{"arch": "caformer", "model": "rotation predictor", "dataset": "pen-drawn characters of a made-up script with 800 signs", "train_examples": 395000, "image_size": 32, "crop_scale_min": 1, "horizontal_flip": false, "norm": "rmsnorm", "norm_position": "pre", "activation": "quick_gelu", "mlp_ratio": 4, "head_dim": 32, "fused_qkv": false, "qk_norm": false, "layer_scale_init": 0.1, "parallel_block": false, "inner_norm": false, "drop_path": 0.05, "patch_size": [2, 2], "depths": [4, 7, 4], "widths": [64, 128, 256], "kernel_size": 7, "init": "xavier_uniform", "residual_init": "none", "optimizer": "muon", "muon_scale": "original", "lr": 0.036, "momentum": 0.95, "nesterov": true, "orthogonalizer": "newton_schulz_5", "adamw_lr_other_params": 0.001, "grad_clip": 1.0, "gradient_noise": 0.1, "ema_decay": 0.99, "steps": 10900, "batch_size": 256, "epochs": 7.1, "lr_schedule": "cosine", "final_lr_fraction": 0, "warmup_steps": 320, "weight_decay": 0.02, "adamw_weight_decay_other_params": 0.05}
Rows from block 11, named by matrix and row number. Rows with one number belong to one attention dimension. Each number is 128 + 32 x the weight over its row's rms, rounded and kept within 0 to 255. All counts start at 0. After the name is the row's rms in percent of the matrix's.
# v: attention value (model.blocks.11.attn.v.weight, 256x256), inputs 86-171
# proj: attention output (model.blocks.11.attn.proj.weight, 256x256, transposed), outputs 86-171
v.27 095 [200 100 145 134 185 112 111 142 134 183 184  71 130 139 117 134 105  94 159 109 143 146 172 148 139 139 144  89 133 149 136 102  88  95 134 104  77 172 167 191 122 195 113 154 120  65  93 129 152 129  27 119 107  98 132  78  81 148 143  61 178 112 107 101 177 144 117 150 149 148 160  89 129 123 127 121 140  92  79 146 122  59 127 142 165 120]
proj.27 103 [107 136 121  96 110 130 133 168 179 116 132 186 121 107  99 100 165 143 108 115 185 117 105 138 108 123 161  89 126 133 130  76 160 100 107 106  84 126 105 124 137 169 144 102 184 121 135 137 161  92  96 182 110 120  97 163 127 178 196 158 132 178 130  85  87 144 174 149 176 135  63 192 103 158 128  78 172 107 190 102 149 112 151 127 164 191]
v.28 098 [129 110 167 104 139 119 115  93 107 135 201 154 154 133 187 133 160 187 121 115 151 117 121 148 111 126  94 111 135 109 150 155  88 160 143 151 133 104 158  92  95 146  70 170 158 154 149 140 143 116 130 119 143 156 119 111  90 151 194 160 125 145  70 177  81 119 150 152 127 155  70 160 140 107 107 152 133 123 133 165 119 156 100 115 101 141]
proj.28 102 [121  84 150 146 128 143  80 208 168 130 195  91 146 103 100 122 172 173 123 152 112  99 186 109 123 110 159 157 100 117  98 178 146 141 176 143 167 150 105 153 102 118  67 102 173 127 151 132 124 177 141  99 157  78 121 162  80 125 147  96 161 131 132 129 101  82 136 100 155  90 164 141 173 127  95  80 110 101 136  96 137  95 183  91 137 162]
v.29 103 [193 122 115  81 116 107  93 152 156 118 160 107 104 124 119 155 106 147  92 114 120  95  85 125  91 118  96 146 123 175  86 182 167 130 104 138 169 103 137 142 183 107 109  83 118 116  98 124 107 142 135 206 121 119 162 137 201 193 111 143 172  89 137 167 123 150 129 106  97 100 137 125 195 181 136  95  90 103 147 106 103  94 119 104 137 118]
proj.29 098 [149 132 164 142  80 168 115 119 215 140 107 112 112  67 150 108 158  89  89 140 153 104 123 169 136 138 200 124 130 142  97 134 114 104  70  74 138 102 132 132 145  97 187  88 177 142 190  99 140 100 167 148 159  94 115 167 117 170 125 102 103 114 159  52 137 131 110  88 137  87 150 185 154  98 149 107 140 114 144  70 106 132 162 132 117 179]
v.30 103 [ 90 110  94 123 122 145 105 152  92 143 192 110 178 109 111 120 127 127  98 126 181 140 138  95 111 145 164 100 115 118 118 102  62 133 212 123 127 136 114 113 121 151 143 135 125  86 150 150 125  53 102 121 101 139 167 125 128 169 149 168 116  95 111 136 150  70 139 143 130 101 124  79 128 136 187 141 142 150 110 180  86 173 106  45 109 130]
proj.30 104 [130 125  98 126  89 165 181 102  77 133 160 163 140 152 111 111 132 109 106 140 127 110 185 112 211 131 153 160 127 146 116 161 122 120 102 142  91 123 149 139 156 158  93 123 151 177 141 163 163  65 142 158 180 174 144 171 142 119 140 127 168 178 199 148 117 107 184 130  81 181 163 104  87 157  78 130 102 175 120 143 118 127  94  82 140 116]
v.31 087 [108 183 167 108 168 152 186 146  71  96 165 161 116 115  94 106 219  83 118 101  88 114 179  67 144 164 108 116  76 144 129 135 139 155 132  88 163 130 189 154 159 115 156 108 155 185 148 130 112 115  85 132 117  99 146 102 120 140 150 104 136  70 125 115 147 169  94 180 155 147 123 114 108 159 103 126  91  92 141 153 206 114 104 141 170 177]
proj.31 094 [114 142 119 112  85  95 113  79 166 174 155 181 121 147 150 122 148  78 142 143  99  92  70 121 155 118  97 179 103 170 154 153 154 114 102 129 119  96 128  67  70 181 159  87 151 120 175 123  60 156 118  92 118 117 161  73 160 136  88 160 136 142 110 125 167 137 110 118  93 168 163  79 176 172 136 145  70 105  96 152  61 104 132  99 105 113]
v.32 099 [ 82 124 162 108 145 176 121  89 135 132  54 162  74 117 154  95 134 124 120 178 157 155 142 167 166  73 163 147  75 130 141 122 151  95  31 136  64 154  80 161 137  71 142  89  97 145 159 109 151 135 122 105  93  91 181 157 107  65 139 124 189 134 143 122 167 153 208 130 167  83 182 140 129  71 152 133   9 100 160 125 159 178 123 139 162 139]
proj.32 097 [ 73 102 151 150  65 129 184 130 169 121 108 132 112 150  92 136  48 200  58  95 132 172  77  82  91 115 126 138 136 157 172  95 112 161 148 137 124 142 133 173 174 141 149 116 144 131 146  90  56 146 161 158 107 134 133  85 150 104  97 132 103  73 103 100 114  85 121 142 136 180 118 163  99 132 134 154 108  91 131 146 150 142 145  69 106 120]
v.33 103 [ 95 113 141 156 135 168  98 180  52 110 100 140  95 117  96 139 104 146  24 131 122 145 160 149 165 126  75 130  96 174 100 109 131  96  98  83 165  81 132 101 163 184  99  71 156 169 107 139 124 123 108 146  79 135 140  73  94  97 126 151 103  81 141  71 146 116 128  93 146 115 141 159 110 170 107 180 178 170 107 130 114 155 111  86 160 131]
proj.33 097 [137 150 154 182 147 155 153 118 164 136  89 144 107  90 116 146 155 132 129  90 180  99 116 126  98 143 127 113 122  93  51  95 100 165 159 169 144  78 140 123 101 112 145 114 154  63 143 173 126 118  85 105 158 165 163 182 148 122  68 110 150 117 141 156 140  97  87 101 108 111 196  81 142 106 179  89 128 129 130 155 106 125 103 139 185 121]
v.34 107 [136  94 142 128 141 125 107  89 126 150 181 107 124  76 163 137 169 120 114 139 105  77  80 173  80 122 119 116  95 117 109  88 138 125  91 130 135 181  62 148 161 108  65  56 153 118  92 142  96  78 108 153  99 132 138 121 102 127 126 157 163 129 139  85 114 159  71 185 115  91 143 128 136  91 108 137 122 195 139  97 123  95 133 139  66  91]
proj.34 108 [159 119  86 189 163  94 143  81 149 134  74 130  71 141 144 143 111 129 123 150  98 154 107 130 116  95 120 143  83 157 102  89 122 202 189 120 140 110  97 124 132 165 153 143 162 127 111 128  99 156  96 123 136 117 147 177  83 123 126 119  99 169  93 167 156  91  84 128 191  83 130 179  67 193 142 116 102 156 107  92 148 184  91 120 150 148]
v.35 094 [137 151 151 116 110 149 104 167  71 170  99 159 125 131  98 212 137 150 141 161 144 154  99 191 113 177 120 134 173  95 183 136  92 206 178 104 125 110 103 133 102 165 129 142 150 134 153 130 165  95  94 193 142 134 146 113 174 132  66 160 112 186  87 112 114 101  83 199 122 107 149 106 133 120  55 158 128 111 142 128 111 121 153 144 114 169]
proj.35 093 [120 156 130 156 178  85 186 141 129  90  82 144 149 141 180 148 118 121  86 118 126 135 118 114  89 101 159 106 192 120 120 165 114 144 121 141 153 149  64 165 113 145 146 113 159 118 179 118 170  87  92 126 108 145 132 110 122 157 126 176 203 145 125  85 122 134 111 135 167  83  58 105 117  98 169 122 134 204 172  74 167 109 134 140 121 105]
v.36 109 [ 55 101 136  99 137 115 173 100 152 160  77 107  96 143 102 113 111 153 138 130 163  59 147 117 104 117 119 188 158 148  94 108 119 125 142 130 141 163  75 132  72 144  93 149 159 189 170 150 114  87 137 138 116 157 117  65 124  90 170 119  73  84  98 116 123  62  88 108 116 134 142 177 120 124 140 146 114  97 160  58 105 111 145 145 155  92]
proj.36 105 [113 140 110 152 120 109 143 125 123  77 121  65 132 108  80 158 110 150 132 109 108 114 126 101 133 105 120  65  32 104  49  75 117 145 111  93 113 127 137  87 141 165  63  79  98 119  66  46 149 148 136 108 114 148  75 126 147 124 101 118 187 122 104 183 110 124  82 196  68 107 125  74 160 142 101 111 113 137 102 173 172 102 136 155 121 157]
v.37 094 [ 78 123 148 175 154 135  93  75 131 159 120 141 164 187 189  81  76 191 128 168  82 116 146 129 134  97 159 148  74 190  98  81 168 105 146 161  92 105 108 140 158 100 163 189 150 145  94  66 165 163 129  93 139 153  79 134  95 164 185  61  67 102 123 116 136 157 141  90  75 130 103 124 157 145  85 105 126 115 121 158 102 152 137 147 145 150]
proj.37 099 [103  90  98 137 141 131 129 144 169 168 145 108 193 135 150 174 128  86 120 174 119 124  65 150  90 124 133 138 138 190 177 161 170  99 173 131 137 179 192 166  85 158 105 124 178 179 155 132 112 136 141 112  97 113 143 155 138 170 171 144 139 109 179  85 150 145  78 157 116 128 182 144 117 161 140 127 171 163 156  74 142 142  98 100 120 149]
v.38 101 [ 70  81 148 158  89  97 105 121 143 201 119 134  92  65 139 143 114  94  98 208 110 119 166  99 135 118 115  59 145 126 146 106 208 171  82 159 117 117 153 168 138 125 175  88  98 157 168 178 164 162 112 129 124 117  94 118 137 136 105 117  70 128  93 167 104 167 132 202 151 167  87  87 132 120  88 131 123  78 173 161 149 109 142 111 113 134]
proj.38 103 [ 93 130  76 107 131 130 114 138 147 193 156 200 147 188 102 167 122  45 127 126 200 139  80 143 125 105  69 131 119 181  79 119 145 197  88 131 157 172  95  79 117 168  91 142 111  72 148 145 127 157 119 131 101 111 120 143 116 199 148 129 204  52 109  85 146  89 103 121 102 132 109 165 132 171 110  98 175 116 146 139 124  95 147 120 144 128]
v.39 105 [126 192 122 139  82 158  62 166 139 114 175 160 110 157 113 131 162  69 185 146  91  90 173 107 123  88 110 102  99  93 117 120 159 141  66 175  84 149 152 172 137 138 127  85 136 133  89 140  91  73 158 178 119 147 159 142 110 138 109 172 143 167 122 151  74 126 108 106 143 137  99 111 120 126 108  51 149 151 168 126 133  83 151 154 160 170]
proj.39 100 [114 146 149  99 127 103 115 101 174 141  68 143 123 127 129 137 133 153  64  71 137 107 169  75  49 171 167 131  89 187  76  82 135 147 180 147 212 162 134 158 120 129  81  96 116  96 182 114 117 144 153 121 128  89 160  77 122 142 129 135 174  84  94 105 124 102 102 133 113 142 179 162 162 121 126 153  81 146 151 109  49 115 117  92 118 134]
v.40 092 [133 194 115 117  98 162 120 144  54  87  52 103 129 141 191 168 142 209 146 150  81  83 117 135 154 136 170  93  99 118  53  79  76 113 150  79 126 137 150 133  98 157 136 115 184  98 117 116 111 205  93 102 141 187 118 145 118 133 143 111  84 178 148 148 124 114 156 138 110 158 131 146 101  97 122 124 109 148 131 163 104 106 109 126  92 147]
proj.40 095 [103 162 153 159 130 118 148 137  97 110 146 146 105 131 134 117  94 123 154 111 129 140 149 180 139 156 138 150 173  96 221  97 132  55 136 138 160 148 154 154  95 136 109 105 186  66  80 147 140 124 131 103  70 133 156 145 175 162 162  87  88 155 172 201  94 110 139  79 150 165 151 110 153 136 110 131  85 146  55 164 164 132 208 150 112  78]
v.41 107 [158 147  88 131 123 154 118 160  97  97 158 156 143 180 105 146  92  99 118 125 123 132 133 141 122  99 155 145 142 114 136 169  84 123 107 173  90  55 125  69 133 115 132 157 155 129 166 129 147 133 130 185  79 138 128 127 145 121  78 123 112  91  93 105  68 151 188 157  87  67 122 137 200  80  87 106  72  65  94 167 154 149 110 145  86 130]
proj.41 109 [121 106 121 129 108 166 162  91  92 100 142 191 145 107 130 156 140 189 144 137 135 104 119 174 176 141 107 127 158 138  62 182  93  97 135 147 118  85 138 139 113 133 136 109 152  73  61 174 160 137 109 123 154 115 152 143 124 109 116 108 124 136 138 120 170 117 128  82 223 129  65 129 146  64 138  23 102 109 149 145 111 175 120 179 140 127]
v.42 092 [108  90  89 119 136 109 153 119 184 120 147 126 120 155 137 171  85 190 128  99  98 142 177 104 129 106 109 127 149  81 140 153  58 164  90 161 124 175 177 124 138 175 130 100 138  93 147 116 113  68 102 158 120  86 167 105  86 191 128 202 145 133 135 194  62 165 107 107  73 129  79  98 131 104 115 118 115 152 123 155 116  90 112 111 134 140]
proj.42 093 [117 170 121  96 120 132 186 117 125  86 117 169  76 146 137  95  89 141 161 173 102 167 100 119 127 143 118 150 184 102 129  94  83 173  81 106 137 152  71 105 148 119 159 159 102 148 162 157  59 140 144 176 164  85 143 120  70 122 177 176 142  92 174 122 147 111 116 141 112 153 155 108 159 100 127 164  58 143 113 131 105 123 111 106  61 117]
v.43 104 [117 137  47 138 107 140 101 166 137 153  99 126 153 156  68 135 190 120  95 142 157 165 145 102 100  66 120  81 123 180 109 129  83 145 125 128 134  84 121 173 150 144 157 167 140  89 167 134 134 131 110 161 143  96  83 166 128 141  96 106 118 125  96 159  87 148 167  98 114 139 138 120 110 132 148 132 171  73 125 117 207 101 126 130 185  85]
proj.43 102 [124  82 122 130 122 157  78  96  95  88 123  81 123  97 127 120 109 147 142  99 142 142 145 128 143 167 115  92 158 134  86 123 157 112 103  89 111 133  58  91 108 144 135 103 122 120 103 120  75 151 138 122  92 141 157 144 172  92 122 151 203 101  99 211 124 118  78 204 150 151 150 183 206 115 118  86 171  99 156 156 134 117 126 165 111 154]
v.44 105 [108 143 166 203 138  97 103 115 129  86 115  85 110 147  90 101  90 111  98 141 173 133  92 137 119  94 115  97 109  87 163 142  87 152 170 127  97 145  93  96 119 142 125 117 143  74 131 131  53 110 120 103 120 105 157 189  92 130 119  90 164 165  90 104 131 127  85 116  90  88 132 103 118  76 137 116  82 152 117 168 129 125 112  72  89 135]
proj.44 099 [118 161  71  78 114  92 169 113 112  73 156 142 168  86 116 125 110  99  39  71 115 106 176 105  70 187  81 150 128 101  92 145  67  94 153 111 120  89 115 160  98 131 118 171  76 101 142 129 186 114 150 119 157 156 174 108 128  85 147 138 174 158 127 150 171 128 152 169  86 146 147 123 142  79  91 118 158  94 101  99 137 153 115  63 122 141]
v.45 108 [129 132  87 119 141 127 169  68 117 117 106  84 141  14 123 149 110 104 115  99 109 113 119 146 134 121 153 105  46 155  89 146 132 163  90  94 165  74 103 135 169 100 153  95 201 162 185 162 125 123 111 104  77 159 161  63 125 116 104  88 122 133 155 143 134 104 102 142  94 146 119 134 146 132 127 181  88 106 112 116 159  79 119 127 114  92]
proj.45 103 [145 117  39 128 144  87 127 204 150 162 115 178 135 143 181 109 106 148 135 112  57 129  87 151 127 141  96 150  99 180  75 158 124 111 115  89  82 128 221 138 105 116 123  92 118 186 144 160 124 127 151 153  90 143 142 169 104 104 121 132  96 148 152  79 114 151 177 177 139  85 115 139  98 186 189  81  82 102 134 134 162 212 171 114 117 113]
v.46 102 [ 76  83 173 145  55  64 149 108 114 136 124 112 103 102 139 110 149 122 121  75 121 161 145 174 151 141 141 182 127 248  97 127 148  86 116 152 132 161 117 134 152 126  74 155 118  89 143 150 141 111 167 109 158 154 124 112 132  99 167 126 158 162 156  94 153  80  57  46 136 149 120 135 169 117 115 131 138  96  91 165 169 137  77 109 129 116]
proj.46 103 [145  70  71  91 113  68 118 109 135 118 103 164 159 160  66 126  88 169 110 216  92 138 103 128 135 116 163 100 159 143  97 108 151  97 155 142 101 130  70 127  71 143 114 154 119 123 108  61 125 126 137 122 151 181  37 121 134  93 150 129  70 159 106 145 121 141 146 186 117 134 128 122  98 108 160  98 138  47 116 137 167 189 113  71 153 142]
v.47 096 [116 188 123  82 140 146  85 185 149 126 102 105 108 137 152 136 192 124 121 119 122 169 120 115 141 119  75 137  89 161 152  81 203 136 161  89  94 137 145 136 128 111  94 131 157 117  97 105 138 141  45 113 123  44 120 116  80  44  56 110 152 169 157 147 125 127 110 130 138 112 140 149  95  82 111 102 152  86 180 123  88 116 168 193  96  85]
proj.47 102 [138 109 151 126 161 181 124 137 133 107 100 134  54  92 168 126 137 130  88  61 181 133 145  85 150 117  58  84 134 121  86  84 176 154 121  99 182 100  73 150 107 106 136 199 109 122  88 103 124  82 161 106 140 178 133 106 143 132 105  74 160 196 137 136 157  81 116 109 118 169 182 144  65 111 114  79 125 176 138 133 157 140 105 151  94 106]
v.48 101 [149 120 128 151  83 158 158 124 139 167 188  78 171 154 152 131 134 100 159 158 157  92 158 169 112 132 175 133 129 125 147 102 154 117 126 162 126 152 188 137  87 120 133 111 104 117 111  80 210 139 117 159  96 145 148 121 107 130 118 125 135  93 150 121 191  78 114 125 181 169  99 126 150 136 114 149 123  96 111 157 125  98 121 120  93 107]
proj.48 104 [142 109 120  64 146 167 142 131 145 127 155 132 104 161 165 123 147 170 166 104 140 110 198 103 134 169  93 109 131 155 168 111 192 146 131 146  94  91 103 111 146 164 115 111  83 139  85  86  64 142 152  93 148  73 112 116  89 141 165 125  46 167  88 111 121 117 132 120 142 181 101  79 161 189 132 148 100 163 166 138 120 156  69  61  70 106]
v.49 092 [122 125 208 122  76  71 102 114  99 110 165 134 132  73 145 106 120 156 128 112  59 133  85 115 207 166 143 132 105 134 108 164 147 156 100  60 130 100 170 156 127  97 156  75 106 116 141  89 115 118  99 149 125 150 130 151 139 135  83 104 160 115 157 129 113 136 122 164  67  67 188 116 128 131 124 109 179 117  86 160 107 168 141 123 123  77]
proj.49 096 [ 89  87 160 161 141 185 179 131 118  83 139 201 128 208  66 161 166 136 145 139 124 117 119  93 107 141 191 134  48 124 132 171 139 166 112 152 146  81 112 170 140 157 142 168 135 185 146 155  86 111 190 140 114 111 146  93 102 164 104 121 147 130 143  32 126 128 178 135 230 109 172  84 150 101 119 140 144 248 149 128  92 107 103 153 145 205]
v.50 103 [ 90 122 151 100 146 157  65 135  75 140 144 113 120 106  78  94 163 181 115 122 140 130 140 147 176 114 185  77 173 108  96  98  86 126  90 113 149 135 115 117 157 157 136  87 129 211 157 163 140 112  71  93 151 122 133 134 168 111 133  27 145 147 102 177  91 128  75 106 112 199 142  98  61 114 169 155 157 108 150 151 101 187  87 119 121 144]
proj.50 100 [143 159 114  98 156 217 125 152 115  99  90 122 123 152 177 139  85  87 123 109 195 200 195 129 133 113 164 153 125 174 154 197 119 144 143 102 137  90 155 119 151 134 176  95 109 120 109 114 197  83 121 152 157  96 117 134 136 142  68 105  69  66 128  72 123 192 156 134 118 150 114 114 130 169 168 130 170 103 106 126 163 139 121 118 181 159]
v.51 105 [ 99  78 133  63 188 106 118 165 134 130  75 109 112 133  88 136  48 133 174  88 141 152 134 156 157 112 127  96  49  60  89 116 113 153 222 153 119 137 186 108 152 100 138 145 177 160 154 134 160 158 112 162 128  90 117 140 152 127  88 110 165 121 133 137 126 139 112  94  84 125 104 179 212 188 153 139 139 122  89 157 153 124 146 113 101 122]
proj.51 104 [ 69  92 113 170 170  85 140 100 168  98 150 111 132  39 119  88 145 108 122  89 151 107  74 158 144  91 149 169 159 162 102 121 130 109 122 113 128 135 192 114 148 118 192  87 120 150 135  91 132 139  70 123  76 153 180 145 118 122  77  95 125 140 161 117  67  79 124 132 112  77 109 120 106 152 118 194 164 152 129 176 125 145 155 153 132 107]
v.52 100 [190 115 165 123 124 153 134 140 130 171 141  92 101 205  94  70 125 173 149 169  74 156 177 155 138 131 114  77 135 112 122  99 142 162 139 146 139 183 145 127  83 155 103 162 133 135  81  67 145  68 178  88 134 119  49 125 132 147  95 160 149  81 126 157 154 125  97 113 150 152 145 143 147 148 129 134 104  55 165 126 145 116 172  70 136 160]
proj.52 092 [125 117 113 160 182 102 127 127 115 136 146  97 105  90 114 130 149 134 101 155 181 140 134 176 117 134 183 110 128 101 141  67  69 102 138 166 104  83 114 138 127 122 147  99  58 124 139  87 162 180 140 177 136 126 116  94 159  80 148 169 130 214 158 145 162 135  93 125  26 157  93 162 131 174 108 179 125  83  94 140  75 126  94 222 129 110]
v.53 103 [106 139 158  85 110 110 149 129 157 102  65 127 194 185 131 106 153 152 191 118  76 147 166 104 109 105 123 104 145 172 191 153 163 173  99  92  99 118 101 119 163 134 170 126 168 150  87 159 149 100 128 126 128 116 102  99  68 151 138 163 120 104 110 170 141  99 116 156 153 138 139 149 150 124 140 151 207 168 129 138 177 127  95 163 151 148]
proj.53 100 [120 119 151 134 159 161 188 147  99 163 149 121  65 168 131 125 137 164  93  94 161 108 128 147 143 140 136  97 131  86  82 150 124 126 104 134 244 125 139  99 131  85  78 139  78 119  87 119 116 148 149 154 139 155 152 130 155 127 127 139 149 151 157 105 133 130 111 194  90 143 142 166  52 172 138 144 108 140  92 134 187 157 135 126  91  90]
v.54 098 [169 114 148 161 180 130 119  63 166 151 101 129  73 127 185  73 136 171 132 149 129 154 140  96 102  75 113 101 177 178 102 152 155  89 153 126 152 106  83  81 125 143 113 129 125 136 133 119 186 152 114 144 122 137 139 104  76 111 144 147 174  94 107 147 106 118 145 154 161 163  86 164 114 135  99 125  96 148 177 196 144 104  82  97 137  82]
proj.54 094 [162 170 152 166 141 113 109 139 132  77 126 147 113 142 123 115 111 135 172 157  84 131 132  90 113 162 116  65 131  78 110 173 118  85 120  81 146 170 170 102  91 113 108 162 149 104 112  86 137 130 148 111 149 162  70 149  75 107 166 150 153 109 158 192  18 166 111 149 141 168 109 142 166 119  90 124 159 131 158  69  96 135 164 108  98 139]
v.55 095 [129  94 186 114 141 150 163 124 132 120 205 132 151 167 157 152 178  94 157  99 147 152 191 190  99 116 133  96 109 150 142 108 122 112 118 152 148 189 155  66 113  76  94 246 122  88  58  96 105 113  96 111 111 136 131 115 100 122 106  90 129 146 142 152 116 160 117 157  99 158 148 158  83 153 106 216 128 165 122 128 151 160  88 109  96 105]
proj.55 101 [113 118 140 109  89 105  84 145  94 111 105 161 133 183 106 116  61 132 226 139 138 189 168 106  80  84 126 146 134 104 110 145 108 115  77  81  95 102 150 135 152 150 185 172  87 102 124 129  88 146 168 102  96 160 130  96 215 157 110 110 107 138 115 148 163 127 172  94 101 141 134 116 108 134 174 124 158 100 123  54 153 146 105 130 122  99]
v.56 100 [129 121  49  72 108  95 137 158 109 180 131  97  89 129 180  86 134  91 177 124 153 163 154 103  97  54 174 118 137  49 168 177 139 151 184 109 149 100  96 154 109  80 126 132  84 156 115 115 123 180 113 134  99 136  96 137 140 106 106 119  76 168 148 141 123 110 139  94 166  82 145 149 121 171 162 168  87 176 133 126 128 117 182 192  94 154]
proj.56 102 [115 158 117 100  81 123 120 156 156  94 137  84 167 100 150 144 125 123  79 133 108 106  92 127 149 125  83 100 104  82  80 130 141 191  71 192 135 115 140 121 170 120 125  74  42 127 110 133 174 118 105 158 146 152 169 145 165 132  82 135 113 145 137 143  93 118 138 133 159 178 133 122 175 143  84 133 121 118 142 122 102 121 124 133 174 115]
v.57 107 [119 146 124 128 163  86 162 127  93  95 145 111  92 121 128 105 140 187  97 117 142  70  86 114 118 128 136 161 204 130 100 153 184 150 128 112 147  76 116 107 138 129 193 124 141 125 104 168 141 115 137 133 130 102 121 163 144 105 181 131 180 186 178 101 197 176 128 113  88 184 116 149 153 132 137 145 147  94  88 186 156  76  96 148  93 148]
proj.57 101 [125 108 185 138 127 115 158 148 176 168 138 182 163 107 142 124 106  75 159 100 107 125 123 142 125  76 106 124 101  96 119  80 123 124  98 181 130  67 102 153 111 169 135  65 141 144  87 134 102 156 161  70 205 181 159 146 100 107 104 145 111 140  77 187 123 128  99  88  95 153 110  71 101 156  87  91 166 107 100 114 107 140 131 143 139 146]
v.58 100 [100 176 155 110 143 131 132  99  74  88 114 159 128 128 132 127 111 191 175 157 175 108 126 124 127  70 128  76 148 125 118 170 169 100 121 106 103 178 158 112  78 128 131 166 172 169 142 134 111 139 139 133 166 150 177 119 143  76 174 131 106 126  92  81 102 138 100 142 202 148 131 121 119 123 105 166  86 183 127 122 155  77 109 158 162 172]
proj.58 103 [120 132  87 139 155 105  52 130  98 146 130 158 177 137  90 134 179 142 110 105  63  83 169 108 116 172 159 151 124 136 130 129 145  97 157  76  97  82 130 119 136 150 131 135 120 114 167  67 166 122 165 130 108 113 146 140 219 139 143 113 155 151  85 192  90 156 117 100 143  98 180 140 115 117 112 136 187 169  95  80 165  66  36  97 123 131]
v.59 103 [130 133 119 127 152 174  92 113 120  97 142 107 138 162 177 136 105  67 131 189 117 134 134 144 150 127 150 137 158 146 192 155  62 123 150 187 148 135 175 161  81 101 168 148 117 136 125  68 107 143 124 196 105 114 118 132 140 109 143 167 123  98 150 178 150 151  54 128 136 113 141 163 106  97 124 134 114  77  95 151  88 111 135 138 155  71]
proj.59 105 [ 82 195 162 151 124  95 151 154 121 112 168 154 122 144 173 102  88 132  74  89 188 100 101  96 115  91 138 132 112 144 109 105 152 124  78 141 163 121  87  97 151  81 166  34 165 182  95 101 142 168 204 149 167  86 162 144 167 150 124 125 162 107 110  88  86 126 116 148 120 103 122  75 179 114 132 142 108 163 119 117  84 103 127 111 190  97]
v.60 104 [ 92 169 121 124 133 132 145 154 154 154 122 140 114 106 153 161 138 128 119 142  51 112 142 114 174 136 113 117 165 142 117  86 110 153 166 130 101  84  96 126  68  96 149 150 105  88 150 173 194  98 148 106 190 120 139  73  92 100 146  89 170 155 123 118 169 111 117 151 149 140 146 175 100 109 147  96 126  97 124  94 109 120 150 128 181 125]
proj.60 107 [127 157 153 144  59  76 172 198 151  95 160  77 155  68 130 131 108 140 178 198 142 101 125 169 123 126 137 130 127 159 125 154 138 147 117  84  99 105 118 129 114 177 100 133  77 145 130  90 123 171  73 177 118 125 120 140 142 114 148 167 116 127 149 132 190 161 105 154 123 113 130 117  82 114 145 195 102 137 127 125 195  89 119 132  91 132]
v.61 102 [134 146 125 103  75 165  97 137 104 136 104 109 131 148 143 143  98 122  39 149  72 152 123 106 134 152 148 115  62 165 144 134 122 140 168 164  89 156 113 164 146 103 138 124 146  39 172 184 143  94 117 144 138 134  85  73  73  56  95  91 118 124 131 141 105 132  97  89 134 135 113 141 184 123 113 190 201 129 120 146 114 122 194 118 121 142]
proj.61 105 [137 119 175 139 152 140 120 123 118 154 166 239 102 112 125  98 127 117 178  81 110 157 106 160 111 141 157  93 112  79  58  70 125 127 196  82 121 197 148 136 146 159 138 147  78 196 162 144 183 102 117  48 116 161 135 166 131 186 102 125 130 129 162 126 141 159 131 115 163  87 128 150  99 136 113  82 114 138 150 161 142 191 113 153 111 106]
v.62 101 [105 161 187 112 110 174  98 142 146 160 165 146 102 150  89 107 183  58 157 209 129 201 172 171 116  73 145 130  96 101  64 164 146 133 100  81 128 113 108 135 115 141 146 102 168 116 129  78 125 116 115 145 103 122 161 179 135 125  99 106  99 138 131 139 122 179 114  63 110 197 114  61 105 144 113 166 118 146 156 101 171 177  57  83 105  88]
proj.62 094 [136 146 113 108 136 126 155  92 151 123 171 124 137 213 122 124 128 154 150  98 118 142  56  71 117 111 172 142 157 152  70 115 141 115 110 182 121 110 144 130 128 150  89 126  54 186 135 213 102 123 108 132 115 120 163  91 135 172 145 108  93 108 107 115 117 152 108 184 136  85 144 144 160 132  78 156 108  86 101 175 126 142 113 152 120 144]
v.63 102 [107 171 126 137 126  93 113 108  85 143 132  63 174 106 132 167  80  82 155  93 140 121 115 107 164  94  77 113 127 166 133 150  77  90  71  84 151 140 114 131 128 164 148 149 117  99 120 139 161 142 154 147 115 130 111  92 135 130 121 132  76 158 142 129 121 174 143 161  24 133  97 166 165  77 143 178 160 110 114  69 146 125 182 101  88 156]
proj.63 101 [155 139 117  99  89 143 158 112 122 115 142 184 151 162 132 126 108 138 146 155 153 182  69 145 167  72 123 162 101 125 113 142 131 110 117 194  67 139 135  86 117 117 175  82 171 147 131 135 164 121 117 144 114 138 163 206 100 142 152  98 252 143 167 132 135 157 141 106 119  68  79 137 103  91 145 106 125 160 165 111 155 105 106 205  99 141]
v.64 107 [167 131 144 122 127  98 150 165 143 133  88 144 147 152 174  84 112 113 118  80 183  97  94  79  87 111  92 149 126 114 133 172 121  77 121  96  91 106 111 122 176 116  84 145 130  98 168 183 129 135 180 136  87 139 141 149 189 153 186 119 140 115  97 138  89  68  73 136 120 169 165 126 124 123 142 157 145 155 132 103 115 112 174 127 140 122]
proj.64 104 [129 163 141 111  91 166 113 132 108  88 178 113  74  67 100 133 142 130 116  88 174 142 123 188 139 136  94 157 128 158 145 141 143 146 125 140 198 121 136  67 182 106 132 134  95 195  67 111 135  75 148 178 117  98 122 162 119 115 148 138 187 132 172 142 139 223 131  96 141 138 113 174  75 152 124 176  93 106 111 132 128 198 115 156 104 142]
v.65 098 [131 137 155 123 159 120 121 125 148 137  71 135 154 120 108 172  88 115 137 134 113 137 133 120 175 100 135 133 120  92 170  77 143 137 144  72 152 128 192 155 171 156 206 128 143 129 139 157 134 112  83  87 135  80 129 118  94 119  96 152  72 186 130 115 139  76 142 135 121 129 142 185 212  60  88 165 181 161  72 111 122 142  98  87  63 138]
proj.65 101 [170 129 176  85 109 151 118 101 115 127 116  83 100 165 123 118 116 181 140 114 169 128 137 175 161 150 167 107 162 136 149 139 134 144 138 108 141 114 129  94 156 130 120 189 125 147 144 159 128 126 123 110 137 157 132 169 115 136 124 233 160 141  82  44 105 129 122 157 131  92  85 139  91 129 123  89  81  85 146 134 176 141 192 134  59 227]